A small image embedding model, trained from scratch.
Training: normuon at rate 0.0097, 40000 steps.
Rows from block 3 of a small image embedding model, named by matrix and row number. Rows with one number belong to one neuron. Each number is 128 + 24 x the weight over its row's rms, rounded and kept within 0 to 255. All counts start at 0. Numbers have three digits each.
After each neuron's rows are labels from the 100 images, of 14848, where the neuron reaches its highest value: "responds to" is what is common among them. Only what is clearly more common there than usual is listed. The data: single toy objects rendered from many sides on busy backdrops. In brackets: how many of the 100.
# fc1: MLP up (model.blocks.3.mlp.fc1.weight, 1536x384), inputs 192-287
# fc2: MLP down (model.blocks.3.mlp.fc2.weight, 384x1536, transposed), outputs 192-287

fc1.57:129106186113109151120072156130134121144115122112108132165128137145150109119098108115087138137122148142127104114101137096108139111105162167120113120121136166173113095150109171087120103066089199161139083167114163153115113125094142130138091164116124190114109140130109103117133093120125099097
fc2.57:106135111126116103153124104096143109123100122126120067121092099146145130133136131109163108127109089153125150120089131108162138161121094139115122124122117168118158131148096109121132116164150118119099099131099126152143127151147128104120132119146128158204137118127127107148152123153112157119
responds to: teal (29)

fc1.366:138081176122117156118093081165140139091140107145160121071151123088120124146108142124122128135107138139120135172144160107140154102124113170122154107139088128087132129132150108128145092120132100140175131127159128122110086111139091072153117104127107117180133166135114118153129121105136144132
fc2.366:103122164171130119096190174107126120133139125136131118120143076124138153118171124120108141133099128141140126140142165103090164147118107167109128177126110100105118171083127118146107189130097146160152093158154140127109131096133154153170117128140124132125111104142158143116143104137134136088
responds to: pink (27)

fc1.748:163166099115153146157143131144104097111117096104131149154133123143153136121154151085119112177137146135122138156145096101144124123165114140145161120086133132127136098130097144111103098147133145081089144137179121131139148109103087094129157106148129127104104101112128125170095098156115133141
fc2.748:113141122164116132110133135136106167115161128106125120102143119101104114119140112159150181097148133095127141124130168100143128141121079153127123119160104096132144144121131084150172152138153100164143076098092143125138131175133112177139095131106113124156167128159092128148135131132134081135
responds to: orange (25)

fc1.299:135118152116130118129133118121102126139119125107127133161152130155115149130102117137141111116128137095136103110128165110092153070132121112135184135144075128118134083089121100142139119130110094126151154101168116140098128142084128123130104104138119165130116109118139135111141146092142150090
fc2.299:144126118117134166155135152149115079152117157136122130112143144117099142113130114097156170153113123109115179132153176167142105140138133087146076143136118165114119206160168159131097104141132137118128114066085099141132144147177160128149153177073093096148138147135139113122143145147162146154
responds to: from above (60); orange (45)

fc1.538:120114168127077163189148137120109133174150175116098156154151110111081116140135175190107117128169117150142113090155116122104158145141147160139120161120095114147150096087145109111118104115129114133137100153110136112137148164124143122078161095112147151141137113142116135130103102093103166101
fc2.538:105138160129121166110083119082107085148119126122130117116120108118101135094157156128134119135105134138111094133124146111098151096116143110094120155091136124138145158126113143095124141178107160119143097194136146138070090130147122124107136095127102137129126136127116108094125153131190127092
responds to: mushroom (73); from below (61)

fc1.728:166146136093115142100161160101130106103128154127147156095138151081136124142129110134136122145178126129115163118118134111111140129175104120146140147125160127134141105127124131167136131151133118100117109157116100110157143141104104128132134096137126117100154121114101168109132145135114148205
fc2.728:104111085158125133127105181105161132126112125112136114190125081143084097100104149162136159104115154172182096100169139090139126065125134129127144149129116121081124151159151121133109101126148142094129107142118108129119114143162120143132092166093126108146140087095163125098159145157108099144
responds to: candle (29); blue (27)

fc1.378:179071141127131138154130107183089136124121136078102132135139119114116105157140113115107114149124182114080142102111108111093135172143123086098141154149140141085106110102084128095141125111143087126147109123129138140086137131104144115174101121080077118109123135122092134122147115119128137150
fc2.378:167144131122106172126137162142125099124162142102132133129133133119169155122175099132127155117144143087081142141154137141167141137124152114154119151153117116112118161106135118121159160147150119122110121141121084122158086115109150146092093137105108117124129136175124190101150120102101124122
responds to: metallic (60)

fc1.680:135060117104132148114144168104162151153124109142126120157150101119138144117121174105143148096139084158136112132097124150121124140136164128123122123092122145146118159143110135139085117115129156097106161084104100138164122152111139106125132147163132116127095101104157100085143136133125154111
fc2.680:121154142103159111159124103149140129138117104160162121114075139132121103153150073163070105074126140135121151152164134115160104120107134142131187116139133116090125123155122129140144133129087175159119149141129173130127117119114110083126113090121084137137153094115125110126146131142132087122
responds to: purple (29); blue (28)

fc1.571:182071140131126074133096098108103114112113110159164123160138092125177141134155124153188136146117111104129101154116100072149127141137133119132120124190121114137102119146136104108117152145105111140139086122140136158129112167103128111184111151107151146114082151101132145097134135132093142159
fc2.571:125129147154155135103090096155098112139084072083138177154097140115084106121157099181147126071141097139109161123164078117115111106119103146150130122152131089126122161148134118160114120145101152144127165114097140127138102123157096099167128152110136143129142119145091097131095105101164135138
responds to: candle (31)

fc1.455:117120150126090128124150100147150137102158097134140136182101086115109114132141136111151122077128098127126150141134122130111147133104135097135131136070112125134140176152129131121123101130111139123106169134138129136119146118093109106117148113090167106107110126138147131070142154118140111113
fc2.455:154092134126142134115112114125129070117160122126140139142135139162159118154117138132148112143127144114191140120112128136147151120119135118113161089150146147092091140111110144115153140127094081143125143082123112164126130176150108111133143165137153145118139095114157148131123068107125089163
responds to: candle (25)

fc1.239:133124140130094154148110116159116046163135119152174133101130151120110113102141085121105131119197089159146151108132116131150097140136133077129162127127164179146105122190136099152107112138093106096128157143166097144128092118114113104133157143130106130133134148096088146097146127120166129124
fc2.239:114114155132100132112131147136128114116142127101124081167112158135150132096102098131148167119139173117133106123122136108156143146129129104103129141147111063176119122146101159129143118143148145107094141135139134142090110141155157145132122151160146105116091107094134114108145087157133132140
responds to: teal (25)

fc1.413:146105128084147102148148070124120133128135168115068136134128116159135151128111091144129168099123102104156168113102099130132151125131101147128089156128098107151129129111145107182130141168123113132147146121119143176149141101136133105125114176128132114123110123150135135162114143176188129120
fc2.413:126117118132139108141137129127125114127117136122154139167145106142093133135117142101075113108130102121143169139124136110124107114177135101108128086123136120090129152188119134121162101144167160120128117120119072136138089145155085118107139166135167149127135123107110162136179126156116158164
responds to: orange (26)

fc1.655:104130121103118078098123097132111159135097084118125131155140107158118090136104189086133131133139144146110100106105127145099109134165138126137115126113155130086178118143098111112135118110132142111159078118156102159197161153128151146134125147122160103151137123145117095153160172125106158116
fc2.655:121137166130108161164103146140132121098136167142121116066094117100144106104133136123161149146123151130099151186119158125104132101118113109130174135131123139129126159153106132156108142113135175137151145148118114117122157101127183135179153093118154124122137147138136131119138167114107128092
responds to: mushroom (41)

fc1.77:119110164126045105133154123147080080148106107133118143118102131099143121134133142129114078096116127183129120145126197115137130163135133138088127084099106150126157100133091106149129110101163128129151145142142114131156122159066123134123130139132094140130126100125116109132130132150159103133
fc2.77:157109182181117127143165171100107134131119130129067134096137130124101114135126112094148102132110163107129126099138114081148108096132135119108127107136128159134111124134120148111165122073122136142123160134103136152151108123084126162081139150125126118176104125135111121129150125112142146093
responds to: purple (29)

fc1.108:091116208082060129138134127103114098155133133104121155135129149136133146125141145159099131153104126162093126101152129127128137127156158120091121142115087131118149120123153151148110118150151146151151105118131113117179143142135149112117143074130135115157187120165116092104115130094080144148
fc2.108:128107121149108187095087112070153158112149138132111147140107102151136172125169097110123149107122136154149113098089157117119107103105131100121141114118119152103150143146113145100122149129101148110166091160151120129142139112125124101129113098118177151126166124129119110088099115133119126116
responds to: white (36); mushroom (30)

fc1.415:139113146125141139137158115132068119142139147148132127127133107180129132137111159109073166087128129129149174126162128091095125134119125093130148129167146136134156133145139124135108126105134142147071068145136135125090089112170158090116129123128139157138152121144073125163122141143071168120
fc2.415:118119170101121132106179101107129103127093112111133082095144123116091094134110131120130109121115116145127151102153099141120128080109143116119156141148157105114145151098150101125111132137143090163099143115106161150126181149133138127156192127104132144100127178148168129142099151140157132115
responds to: metallic (61)

fc1.576:132102146120122117138182113123117139153122118146140135133111118073129104055130123086141128146180122165140150120116147123111129113127135124150156145146104110107096136135086083142139137121129073089123145103150126148114137081154164124137132121128128122133130122100139139119209153117150164166
fc2.576:131115122149109100124099125182140140124146122099175113145132129111126157123146143147126140135117125155192174120136149129156137109134122153170132135110146152108136149129144128117135138114098117136140105144124134167189154117132182166147124143149104169146115135116076136167109113110149126117
responds to: teal (30)

fc1.651:155145151147145119118103152113135101138128131098151148121117126088121146109139107174131124118132113125118157114061092141160183139098125149167127120145123147117127170091118114140107134119145126110080160127178153116098135082103081139132137075101117169157182112151141091164121124126127147134
fc2.651:134060097110117121168142101115125118116137119122108154158129121123118101123111095094141131138115154132134102142159183059102120093156167132106137158108133115127138099144114168093133120111130137130134106163132103148149109151134131085102123156132148081133109147085142155074077122132105130158
responds to: ladder (33)

fc1.156:100118137112135119094124121153134143094124181140087118119141077124146150170129083168117160138135132079114102127105094148136127136179144100153090080148152139145161145125151109193146144141116126151098122103096124152138120158159135147117120098125087126112109161127172092121167130117126126154
fc2.156:130099065137138120126104101124127134136140127123106136124144092118175124135148157162138119138149113147158161110134104137132149125088183165138144103142158161143133132131113155146106106131109114079130129150076147122133166111152165105097093186128114149114108149116141125128125115091155168149
responds to: purple (72)

fc1.566:178154148127099122144154135078125136135128080087086163116168137126136155145104111132121132149164130137145133136109128135122161101090126106135120097148137125139162140119112092120086094135177122149099148121137142089160120113157094143139124142134145124136148131112100109082160109094157098115
fc2.566:125141115092147125130093149155149147120149094129120118140102070092130102111143148168138095116123115142176117083124154092133138150065149154078157084153078097131144111135124146135143071124092070094167112089132098160142112135131123119129099130134149164138131139160149170138117109134087123087
responds to: pink (36); ladder (30)

fc1.229:130121207100105147135101113093111160152170190115116191114129153129094100104141141152164131153146138128125131093139115104085113143112118136148115129158151112150130106130140137137154102160113164114143116132130112094114124136135169092134144100099140147144138101148122104104142109103119180151
fc2.229:111127108113103144152134140112120090148165118140084175110137128118122114159131163142131125137133139138110149136135180098107113098166144176134071119119140088118158140121080135100164107166079193125143104163109132166142131164109102146138091110126105138112128096124121119092120159102156077110
responds to: mushroom (67); from below (63)

fc1.501:164126155134135139112132150185101133145111066111109124103112163112113095116088151117100105105121140128126099097150146090121114130157105123113117114122133131172135128120099131127167125128121108126168145138132179133099121136101135132129093117104080116136144115125147067122124137142148125156
fc2.501:114073151096112092170144136154148131138160078154106148111149146101154170142143142175150125107116102102124109110148146123161102124121161133119122176098117154097101129140132155123141137123137124096175164148095118100105111124093128128142153113116124161127129116153157091096075125151124129127
responds to: flower (28)

fc1.47:178126088143135136117091145133122107098148153112130122149153134144119105103127124135121119140117124144100137097150132144114110121106141175158114112175151096088155132124164125141119091166116184124122172089163122112153158118131116147152110171138138128130139149122132120110172127084151094092
fc2.47:101130146120106099169140131156157124153130094152086128115070106155150157144148195082104150116119130100108126148124131100124146166133088077091108128099141198143149131117130150144142128163157093132157122147132117171155102167118141108118145128168149143135124130105155111203105111164090142150
responds to: black (27)

fc1.141:125105137131115139137126140132117139159118104112138099098156152133123098122097165112100123120101100165121115102188170100164131118127081102112133115116155103151096176106126119118173141125139139114104161105118100111128090109122171104098176137138129064138137144148142099124104091140125091153
fc2.141:118095097116143117121149124158150166097135101121094145133073134116128136134111100088103142118118139147138101150103146125151118120097119143121147124115101155125111096120147125090130135132156116100147119137091109147111114118079114122155182151154154116133130108125131162128136096179157192085
responds to: flower (49)

fc1.236:135165115153125082142086167108125131092165136146124128117180170125122133151166166126163144128095117152116125123121122146107153119133123102139144101131114149159125145126116131140149130077128156131130129129156080174157113145128133201148132156103078148132145124121110121142141140106129154142
fc2.236:119110097099106153097114110124086127105131102128121072171107131066145133105089103147113141153118118154110116133098111094158150167103140118098124112147113121146118096137117182124092127119163087124146160088130164098081125133159170129111120119142120127078135128145118146147101110148138093140
responds to: teal (41)

fc1.528:136139159137185110101182126141120135157153148116094156150104151130125092136113121144113097146134122112115146137138178115146116126108146139127126154106085127125081129135102131128130164148148153112154120111144129146132175086166147065173126086127134127147147119098075119125116121169114136144
fc2.528:137079082104145131099174129107133141121121123117134107134096126129131126152122169134130147174143127160142102119069100172120148127121145095171107112142148146113131148111115111100152133109145125104138071158092107140084106155126092147107145144169103127148113153128152153143076118118141142143
responds to: yellow (55)

fc1.115:122110132174077135156104130138111152143137104077119139171114130153073102144106152155099133100179111150137135090122126140104127124111145171148142150169160115128112134097155135116149081095085130165152105111156154135121139118084109133127152114095139148125116103179113100105135115120082178152
fc2.115:106148139178143132115103124093126092180125179132146129108158135128154118069133143118143106153116151140096067158129134158105120070159138139125131128114127170157133124106129092120089099145118132127157096150124149137062123169156110168093133089115092124154130126092136118120129121112151089121
responds to: mushroom (48)

fc1.666:133120156111169097091126139125122120136122168128093143100181107081142121114139128142176144146149144160146146155145064119113109154093153126148113138125123134178129129099095116098114153146109147124126140146180131146127158154108146103165144130124088122155132101086150122161142171117169116131
fc2.666:141098146105086113164116168184121103088091123070113112142098105116120099136154160097121163101098136142126123170119147163175101148134057126099109133122134116120120122153162139130102100127128120135111144152086139123108145113135135147095119127114136145110080153121094123096132066131122133115
responds to: from above (65); red (61)

fc1.494:137114120082117155120124140087152133127118174131096141106193123135097116115092159133160118130121150133121154125077082126125105108118091119130110154113155130146099111118139135124101146176097094188135114104131133101156154084122146116128119122102102102125121150074136117141144155093116123111
fc2.494:121146132121123079163122136166121113161133099136116154165158144139148143156151136153106114153148177098115147119140166127157136134164099092097112165120127107190132166129098108108141133107128133120088114139148152038078159161132105101099182151120175138099109118156136120099131117133118151116
responds to: from above (65)

fc1.505:160109123140149114112133082105122149151141160105110114155144149137123144115120162138178099153145150118125116083087131099145164125135128142116154191150085088112139134130132144150158097130120092163125104120134138142097133130114075152147113076146099144149110098144121147151138119083124132104
fc2.505:085103127099118149123138169165101128161139134151151121142163187119105114115145069111101178140117135118112172176176137159110144143106115109144126124098122156131163158144130164147095098101094142151135110095077142108148144161165146138159160131091128079149146178138131122110132125139149163138
responds to: yellow (32); orange (28)

fc1.592:126156162121112139145144124145113090155129135111132125169104117165134132134115100122130138135100148155144136115109157151122117082147126165122192088081153154128126127150089131092120165103119141112137136190118148140123117104106140136126140151128129142113122140121114152142121108132168133171
fc2.592:105145157097116121129130108160136099157130117116145138157124102154144114073150142161092112136136116152168132106160107158163092105097110156169171120151136116133152186098160149140122118141118129137108115132156147133139154126163158153115190075105107132112125157125147119106071108118113128137
responds to: candle (26)

fc1.38:105120186121128160152075104137135122114186139117135151122091148147145114154093137166151073145168102121094133149117128093148158117175129117127123124093144100130070139152091131164133104129120099145136115108133145103159135190093133123126147077129140141115141121170154146135121100111103173131
fc2.38:142110119123125087127125130080093132114114112155135142117137109120147109104098126128176136081140128147140100137097121139114126105109134140122076094143107121129141078159120128115136169118074157116129108172103135139094095134128158128132100140127107135130154111135122167139146145084117146124
responds to: mushroom (43)

fc1.101:101130130173092159108156105125132143133114132146110140127124148123136164119068107141169110157113154156107103147162095128109124085111159117126132117120128096151138099107108109179089164142119171130119137102099143131103136130165083127162082164136158122119182151112065139123138118130163125082
fc2.101:101127117111109147136116097118132135163172087125115131166197167118146159120143092208110137139128121142075114107112139118125157113139114145106142166126122136116128137124130112137148103116164183108113115091152080151116121116172138103170150072150104098130128098117149144091107130109154154117
responds to: candle (25)

fc1.176:098108132130144193121141144099158141106081134133165101167151101102086140172106141136119145100151149152103116126108104180091153135078130141126174131106156165099126131154102089140168133127126130169141109104126126146134146126128106118127121133185142098150142177109112148101133074158086138128
fc2.176:147139150101074114186126155150127103160114152112102143110116138137179142148168158177094102132109113099154139132110141111134147144119147178099157090150098103158130125132118139121125127143116139090125135195130115082161109078147182141150146147116101139124158132167126110144142139120110163132
responds to: pink (28)

fc1.302:150084090131078158100125157177140126147126137180147131108169124155105122122094108135099153129148115133100147115157149180106160168137123124118135140126116105164179147141172131089153142120124113138140143130131156141120120143125108183095161117098091146120164133105149120092142117164106129126
fc2.302:113130116114181090119138130124126161111107090136135182126132074171140100149163162088145168097118103101156098133107112141106148103093094105162125136098135115144114079140088133191142149177177143111174109124110127089113112102114111117162147098130116116152122114137140127133129143108124079148
responds to: blue (27)

fc1.132:118155154139139154112151149144132142128107104076147151133128182128115127122148120164087119146125108140159136131149134124143188124138126135135102139161126145121146135139093158133148135117177152082125152152130120092065110110112178140123093099099140114074132176122103209108114137125168144118
fc2.132:113120126095115109133133137118180143108131100141144102116090127130135202122089127126137125116126127153151128120076114141137140130139103090111114133120103136134166154111152162149142120127145106120087122114101107114083126132138153054081162114089141142093109108097118091104134120166123123118
responds to: flower (38)

fc1.448:073129159123157142118133138140118152166093126152092146112116107126118158086118134103080100128144158121079164086140118120131089135140138154139120131116128148112099097163152104131122118145146138131098096122142137128144116166130126114120096098119162112133123145111129152113091091090135165126
fc2.448:113152180108093139147141167121126135120093129156114113160144111114112120134133088092187125130144103159146140169116161144145146121148120155127087105145126123111140122090126156124121128118120124119147160130129158090155145144133132169123158131138141174119121116144103102135163137117114109114
responds to: pink (30)

fc1.71:133164154132108123177142106141099135124074129077128097142142110103132147115136190148128139115161091127089180101133121112109108094107090153144142145136132151116117136103139107104111108156116114123124137094136107161165149144131097077109125140160152156119097153146129119119186093126132086153
fc2.71:101136156163130139136114188161145085166104145160115142139179135107115111094090083154128129152101163118153087131119183167167163130124178093121102163158152135121147128134139160140102141126162109136136157117120146124116140126107162160122098118145126168111184099121116132151085163176117121100
responds to: yellow (52)

fc1.354:145124107090128145139154130133147114137129169164076155150154123086095120100127164130182121125104151110111158123109143126123152090098133083156132154145145133142118152125135137145110130160145134144146116171130202105138096103105080126124122142126117149159162133115128100134108141135099121111
fc2.354:136156141134121109118130151103150144097172094147143139098141123139160144095107139108169157144133134116123140137128154140138105105177122071137148107134155096165129152154082134166133148146107141080143111095086110180138175159113160077155111158139120149118161113114216129094112142138107134122
responds to: from above (62); orange (46); red (27)

fc1.750:075152151097137132127114122113113109133154144200123108136134144154130109147146151097115096097135126124107149097150174139119084108101118131130135139134165137103091146173098169134160132080137090152167108145146161130172159159105092103122114136125090116131100093143094117131106133131120103123
fc2.750:151124106144114119077097119177135094156181110155142146131107054114139172184104128169152112162143141154136126133126106134106116154094188158129106101149129138139177121114137115108102111167118175112108144147133107153145125120148113160132131139135102145122178140140144134124109147127138156106
responds to: from above (68); yellow (57); green (28)

fc1.625:119106135115163101105142096153120136093153127109111132125142145127120116111074115151146156091140130104147123147122131090135146143124124122125161137124109115157099127114126114126171122131163104117116098122097186162135103162131100112114106143173150102133154116134138108119145129123093091140
fc2.625:151133185102115103078151113088122105175158105159177122142118099151149132115100135157128129151150111122095104145138104104120147164128138146148136174117127111115133065159116106137119126137171105118138159143143105111090136169112124162159168140072155144131114141137116109180090183102131126113
responds to: ladder (27)

fc1.475:136148182138153124101124133097149142089169166144130139085134080134159130122117178126103118125163087140129110098114115163112107101174179133156131180121143145125121106132111129131141115117128175124106129108152159080125143118109119114134145156125127143141161142142113124118136150154131112138
fc2.475:098101144149129092167115111145124165153135119105154105152088139130114133083106134137134112103165144095157104125139150116099120112138140133091135121166105111122111120143150169137104167114147129146136127113108106119084118160119099118154132111162107155165123141128117125133119129155156091141
responds to: ladder (30)

fc1.41:104125161130136119131096111083174146128132141141116110153139153101142122121117106169112125091153087110080139142106071125161113136145118137143122147111126115144104102134125163157140169125139129174146119096133114125116161115097176116145139127126153085119121133149117120135072096107115132123
fc2.41:146107111136131173164098110168101079123117103163116138108113084108134124139134107145161113158139106157155098111147108140139122155100095115148149116162125130139160147105117124155130111113077139151166131137108160132164129101102130144138129093149114166150130141167182123162190161139123131099
responds to: metallic (60)

fc1.422:149128111089126104097130122152112171125113113155132120123130131123110161089090126128154134106155157146125167128174152117121107163175151121094161160138134095141113122150160088137129132124155122136159127137099125110138126148133099118118148143123142111151152165119132071142091110139163131116
fc2.422:127131159166112092093114105136107088117130108114131129154094128081121140149126148114158120143121143124164160167091139140111162100083151143162148148105151108134141163100180138129185097159137142121079098131147143116123158152145140097121121124100119157139095164133119169118153114160129107138
responds to: candle (28)

fc1.181:102118091181124128130105152135146156121159106125152160089138126120102132094126098134141129166120118102126149114078142107114076142127123141139133159153065142131161108131098128166141103149135133133148118165117130072146141117107130118123090160115157157126149135103125136123119139158152120138
fc2.181:100148157140117121105120135123182130116107126182133164143127139103132109166136101123106172109160127131160140157101103154100140134142123117100141131079163169143119138193079143126141127157140132161126096102137132155111129129136151138104135105124094130136126101124133155131116163151131132156
responds to: purple (26)

fc1.260:182136121159145153201171142117168138140113102129139131153140127098150107139157159105164111130117115097142132142172118136137165090160119099123109071150103133130156105140119123127152117104125145140137134114160153093186138111135126110154110121105141171125170111131124163122118097147176119109
fc2.260:075131140139152096129104109147100154114151144110141104139082155124143176134129100125101162130167148089144108140112172110150115127095115137099103168080124119133121114105111094127116112147138141136143122163087088169091098136139147106124116130130121094110152132133112103161135139111080133104
responds to: blue (28)

fc1.539:144122190152189149118157119111134128107132138129160085121117104084131126141106121140078106108132091108186142081112166162148126076154166109094134134118133105100114153161129118086095106152137126136138129160171110190158130136138105095142128112129174116143130151145107136163072113126121142085
fc2.539:092142093119129163144112141145117062186182138133158129135135079139139160145132108068172093136157152119153146117123129082121116118085089151140126147106121162090117165113092105093101131125107116147140140117137127101160138159108146145154151124164099136134114106153094153156174103126140100127
responds to: candle (26)

fc1.468:110122122201141079159120131142121121145132129116117108137151119096135117115095171111130169130175090141162116169117147126168122138179075136096175150101133069133120115122123105116130158116134136108133157141119080165076119142141121119086110146155110124129101161100110139130097172138110130126
fc2.468:106145113157157209138137104133128108156183161109145142122097143150127129157095174129131098120091127126117140085131139113189128129096125130145101106094132109127109174129128160152139120111185144106131125149139121114113109149148123118137122087145154105121113151127171109130102094103144127119
responds to: ladder (30)

fc1.392:112090142139146136137123150122120143115136100150111086094135128103128087165103190111133155129096136119127120131166137147085136089121128098116126125132096108135156169093116112119151152106122128140082146136146134123150097143085130127121150115138107106105151084161181124136115143140096106130
fc2.392:139128148121139132114116139121086117122114148146149148112127174115118133078135158091090194160149138171120128151134143119109143147126130133107122142087139147122111114142118112118116147133097180134087093154147128122148161129169179134079152136129107111136113121152118096097118130121127076119
responds to: mushroom (26)

fc1.317:100095130121099144190108123132117166142107118141120164145143103113123099092135116173099153135179080158133081117111128147098135097130140147121144161151117138102129122103126124118154098130123167134153149126097154160163154146101119164100104147109131107171114170164148117087157100118097142146
fc2.317:086096139167144143151111125120122084128123125131110149129078089110113075106175119119158109127117097170094098120124142078104154111151135106118135103124099173123120143158170135089135101127121126119131089136128178115105151155140172113170086128128131135091136103099096136141145124116140129149
responds to: mushroom (26); blue (25)

fc1.124:129129111131119110181140136153147080124110148162163150099112126155154176105151153143135095114154114112085144103130116129108112138145138126112113123144162112159147151118112171113138195176138183114139115094146223131143152133171149137139133111132090137132126126102113158154155136114138112124
fc2.124:114118123126146104126142150139099132121130076105151137145175136135095117125143173130120114143086120108111129157132153116111134166149143170131147124136152119120168136139121097163130174118116125121103157150127153135112102178138117148112134132131120187117152135093159099114164133166125169141
responds to: yellow (40); orange (26)

fc1.364:149109122085133149129160169155154100128113102118129116159130103132110125139097189116139132188102162117117131161152145150143105113127131143148117116126112092116140105137122115091140119115173147106140132105148148103101102091098130143120163183179120141145147119126135140109137128160158144132
fc2.364:134160110152150141119098143161169135130092096087124145153163102118149144134130076117139094121132134123136093139140132092141119120126102142112124126129127126074131166077144126096136089148131185110203127096127091149116104093155153113131095125135124135101125120150130109108174103146149137084
responds to: blue (48)

fc1.102:088143154124121179114120120168143149153100130110141157158080074129130144106122118128121155104138148130134148139132119110109096137124123129112120119148094164137124117102131090108147120166128158164135126147103129152115109126102116090095125107131157105113120135086146139089130128103089169116
fc2.102:178111098108123124119122143103116102125145108123150094127067188182129133142140139122152122171190111115167125203139150132150142115124138139147109097133130095119152122165107157110114127122095103127109149135147156131139174098137162131137149164118116130134128121164114074150143145148166120119
responds to: from above (62); red (56)

fc1.161:138140169100081119105137099079094144164067162130119128108107103140132119126160125147139163154100101103079126124130129113087149107107174141098145063087117100112118101112139137173097102106160125168163130111121117129135156129116156157129159098113128129143149130132142118125141162106118122100
fc2.161:136129143135127133155154113145138159131171136126095102156134118142129154163116141175158153114121126193135134080155129128089080120113131120087137149133160117090114114101124111109099112141078153106139127130176134134102161146119149103090137086160133131130149113131127121158113148083129110130
responds to: white (33); grey (32)

fc1.717:129150138162155095123105119128150124148094172098138115103167174165152183142141106114154107144117147113108155134137094131162158153100161097124096111144111096123139105151088144107132117108099161090113153159102149130160100146124098112116126089153170153112108158143138158151125115100119113135
fc2.717:160134165126161155104078164116178100119106090126136163127140091110152098111125143142110101080123101166152121114151094164051172120112096105126159126101089172152133086110141147099146109109094133130145107154135115182120138101139127155120149113101065118126146131156144143127099142182136131095
responds to: blue (27)

fc1.250:147132129123129145113082164105153122144187134127157086074161127076151140150097084117155140161126122130101122136116115075104103110142117107127135139118108102157151137129089127107118123160144125143118158137114125142125144188111136105158154141109096091177171159143102125131102154100147138155
fc2.250:060072089135112156124134117117117145106126094166105167175127101119143134101158127135145088131185116090165105129157119145149144094145133042115135107136149147104105092139099105174158130130103089124136149149137110189126107130142110132117108071131124091105098169114140125124150108076126121095
responds to: black (28)

fc1.620:124135156126108152118137113141105159159153143140170139196100147180151163138134104127100145105122120131116095112137123163117115069143134124151104131113127166128140126104129133114148107132127115153122150120110109129076106133095142142132096139116095132090149118109121139151109128099146098168
fc2.620:097147125115143144137146132125089108195126095170197101117117115149169085147113103129159116143129117122146085106130099133104116115149124105101142108151106107127099125103115160127103167100115121141100161117117103135099157156163135117089121122136122131123086118103119151147100148147150150117
responds to: ladder (31); hammer (27)